A small segmentation model, trained from scratch.
Training: muon at rate 0.03, batches of 64, held-out accuracy 97%.
Rows from block 3 of a small segmentation model, named by matrix and row number. Rows with one number belong to one channel. Each number is 128 + 24 x the weight over its row's rms, rounded and kept within 0 to 255. All counts start at 0. Numbers have three digits each.
After each channel's rows are labels from the 100 images, of 14976, where the channel reaches its highest value: "responds to" is what is common among them. Only what is clearly more common there than usual is listed. The data: rendered solids tumbling over patterned floors. In brackets: how many of the 100.
# convs1: first pointwise conv (model.mid.0.convs.1.weight, 256x256x1x1, standardized in use), inputs 192-255
# convs3: second pointwise conv (model.mid.0.convs.3.weight, 256x256x1x1, standardized in use, transposed), outputs 192-255

convs1.98:070181168165166121103147111122134127134123124160163150155071144166139158164133145141141120127133114133074126131125112127151156118124148130134123106132137095137128177107121116154151124129158086
convs3.98:132124151121111157154111108130106129087136106136128127133098151147105118123124088116136101119125110083175097138102117107145116136154091109124152099119137209119070129123133089124099125133092134
responds to: count: four (49)

convs1.217:145130141115141121122117094140152129139131094165098136153121093163115113146152100118196142152187149121164106126146130100158145100125173119118138112120123136130112093118119143100138134160122097
convs3.217:136169149101129099121152146113134136126114107125109138102170114125133110110157142125124126089103133148158171124153121142122139113097131150152095142113132099124116128137068119149150143148111100
responds to: count: one (66)

convs1.200:146126122143141154126127119153106135116138082164128127145107163101126127157172129135162133130108139130132115127153077104122156091127056122141121121133145131120108123119129133128145134128128173
convs3.200:113133127097114100129145120198104129089151145105108149146103162116160097159121153128098133127180093165122127137102142098129108129139158157136124142139093163083072101130136148166129134161098118
responds to: count: four (49); dotted object (35)

convs1.210:172047147115080112121113144134102125142087140110169120102117134165126114050099109144117119102119099150106121119118137161154122140126177119173150125113119074130124111127137164124106112101134070
convs3.210:125088110212101114109172143111099059140091122130118092149122122150140119121135141125102129097179147098155157114113164157163124113118129147104100151085126153135093128144102155151138106132112122
responds to: count: four (48)

convs1.48:106138131152166112101113157140155127117129162114134133118170160147129151092174101137168128114132121124133141123142024153133138148129197124122123121124136114128126112132152154129143128122115090
convs3.48:140133132126131172167099136164114113127131143128110107130104193195086169134122126129171130103119104089110109120101108125062135111120108118130105099131175123090168151123173123175108130120169128
responds to: count: four (50)

convs1.233:153137130099113106156126090147100109147148092076093118140149176144149118124142152137098148131119108073145104114140142098155174169146106084139138144130097111107122130160064102151131148151155128
convs3.233:141123143142154135135123132137117149123170124127135157197123126145117123155023112169109131081130119125121108133056115123135062110169132129055137110134127104118131125139124119120089159128130115
responds to: count: one (53)

convs1.54:124177170122129114147114143127130122147151133122099100108165077116081096083154166120147106140168092127148145131155158142102137141135135134166070133163119088112125101118124155126167134118128177
convs3.54:093161150137110139105109122120152159095169156115167094155135144134105110070128097146133113138147148126160125135122122140144146110100080123138102167134129107094130139087139109136162151110129151
responds to: count: one (63)

convs1.97:141157114078104129118121093137120130146094117125165165102096152107136176084078110150133130104153141128208091122130135133105128129132137131105130147121139085143132125119118127117120124132143103
convs3.97:098105123148104110151132160140102121152106097109159117120115144143104114146124135148169132164151095127106126118125088134078136176133157152112131128128117096127150130137088107147120130136090097
responds to: count: four (54)

convs1.199:071090157123143116101137129146117130121121123161123119159150145143107111148117131149151132141097109125126097110106107114125132110136090141118140129099124110128113129121128128122117141125146160
convs3.199:118080120106093143174143143144122092071130180130161153130126187105152064140128151107138143112159099124125136135115188126134079167123133162151128142124147127157131055147125085135103112131099131
responds to: count: four (48)